Weights of a small contrastive audio-text model.
Model: encoder arch tdnn, text encoder activation gelu.
Rows from block 13 of the audio encoder of a small contrastive audio-text model, named by matrix and row number. Each number is 128 + 32 x the weight over its row's rms, rounded and kept within 0 to 255. All counts start at 0. Numbers have three digits each. After the name is the row's rms in percent of the matrix's.
After each channel's rows are labels from the 100 clips, of 14848, where the channel reaches its highest value: "loudest band" is the band of the loudest frequency at the time of the peak. Only what is clearly more common there than usual is listed. The data: struck, bounced, scraped and rolled objects made by modal synthesis.
# conv: pointwise conv (encoder.blocks.13.conv.weight, 192x192x1), inputs 0-95

conv.26 105:108100062138137120089111119129096128146141113157141156120130140174153114149083141151121197105075173194117148085175116108114133125114136094144187155120162073152122123101136125154155164120055113102095106075138154084113098106174135155244142109117154079140178110110156077143099164166124103124
loudest band: 250 to 500 Hz

conv.166 079:070197094130064150121112146194127070149097121127152146111130124158191091121126123128143096124141170112100100120042110100112095117115164051148066214104163135152151131104167112113147136082159194100088099106113126147185109147121119154138141145122090107126167131128127077162117147112162129136
loudest band: 250 to 500 Hz

conv.183 135:138129157136137127122115160118154115128154137089123145098150145125173089124132157135126137115126134180088116131117126243120128119131129120068121141143120116104092152128092147126112123138123174130120073102127167093145120121156116093160146136110117123103124084111125128117154120121127255113
loudest band: 4000 to 8000 Hz

conv.99 099:070104196157120130137091123145114116121082156214100083140137131128109117127156128122141108097132102154184157101121099148144086089127151127080120166152096056147154233086105250104078090147083176153148132096097116097157124127149134210114114127143110101078147217165133122116132160090102147131
loudest band: 4000 to 8000 Hz

conv.27 080:133124136077134073127158148160204150116102162124119112166145153094091153177064107119084090053110116084081115131121189146139148122106122145081084156205119113152112114131063144105191054160090120065124099082140175112116114111126108154168155170141120149140104232118119134135126169148144115143
loudest band: 1000 to 2000 Hz; 2000 to 4000 Hz

conv.156 099:103137094146074123115081118139145120112061108102107087148178117107139149164122149148166137146104106178188136103070109167085088135093126147140155129120086192127112200118091153141113104158149119158123091119058085123113184079098127120113139122086146135129123147177106170168128121121125075134
loudest band: 4000 to 8000 Hz

conv.170 128:141107105149146126161133089130163140135113159199144114157150091168119135144174157074122128127143102081157110121131122170144150074165142102160125108153102115148143149203132149155160151129140133124124124129192153020102120145155142190160097138132122119112102152160121115110152198094127180124
loudest band: 4000 to 8000 Hz

conv.21 076:107092090141072104175142169112125161184241150112111157143112100123134137129091151129090170152154166065154120177109143153077091128115134163137142086115158100142174086179134095103217151135119140132111115158105164150121112091095165142167114135130074108122135173092144094160180130062185118120
loudest band: 250 to 500 Hz

conv.116 076:097118065039103115162112159184064095143159125132112110114102174188165157151124155147131143134175202109152131116105091144114188090145192136154089218135154121134126173115200107089143109141119166134153136077125184124156146118143144132066173129185149133099153129162119150098082115118148103136
loudest band: 250 to 500 Hz

conv.63 094:131090171127125105146171084111160123145076133165132077141114193099119094118063149140074048191095117193220084154118109117103137161043108131157082111112075115142127161195124145141107112146159100108149133152157127089151128119148160173029106106185093133121124084194118171127112107137114095185
loudest band: 4000 to 8000 Hz

conv.70 097:151078107090144100114100163105180127122111106097127133113070149076113105134148157142115092121098094138098142221109128075140148164158140184035078097155124146113042045144146119165159088082118119145091102160114145144167107103152129133124129110186120107128131193121123087121129136123080140133
loudest band: 1000 to 2000 Hz

conv.53 076:131141085167140124129137156126141191164062127077088151123112094131177137165165110168157110177114107093086061089122144114157116152133171173150101182173140121131133149063152088091150170118142191111170169105057137089117063199118109137106097088153155091133119115128113091077150127028164148126
loudest band: 250 to 500 Hz

conv.141 077:120110103099097141124126125176140159094164162073180080118147125108099150087029149141088065084155103141147168102094188185086120159129127145081161161080085134121156163041115205150129137080166106127143127139141145115113127146203155115093153107124077109118144147163109105120108088156149152102
loudest band: 4000 to 8000 Hz

conv.100 093:136163086165125150135088099163117131128098177056088112161054172218189082126094142142138078098188168148176085062143133118058139141155174088123154139109159255102142124152153120139170160109181156151080132113162123102124175097095123093088122117107143152118124060147116096138107074110115122106
loudest band: 250 to 500 Hz

conv.9 093:111115126076178131014146127145127148192130137119096167119145135179136148148094159123137104097144070134106124150114114099060164107125136090099143169133130140122107133101132192112111201090125083111099127145137116163087122178137107166074134146162134118158197176117137104114136088049105123130
loudest band: 250 to 500 Hz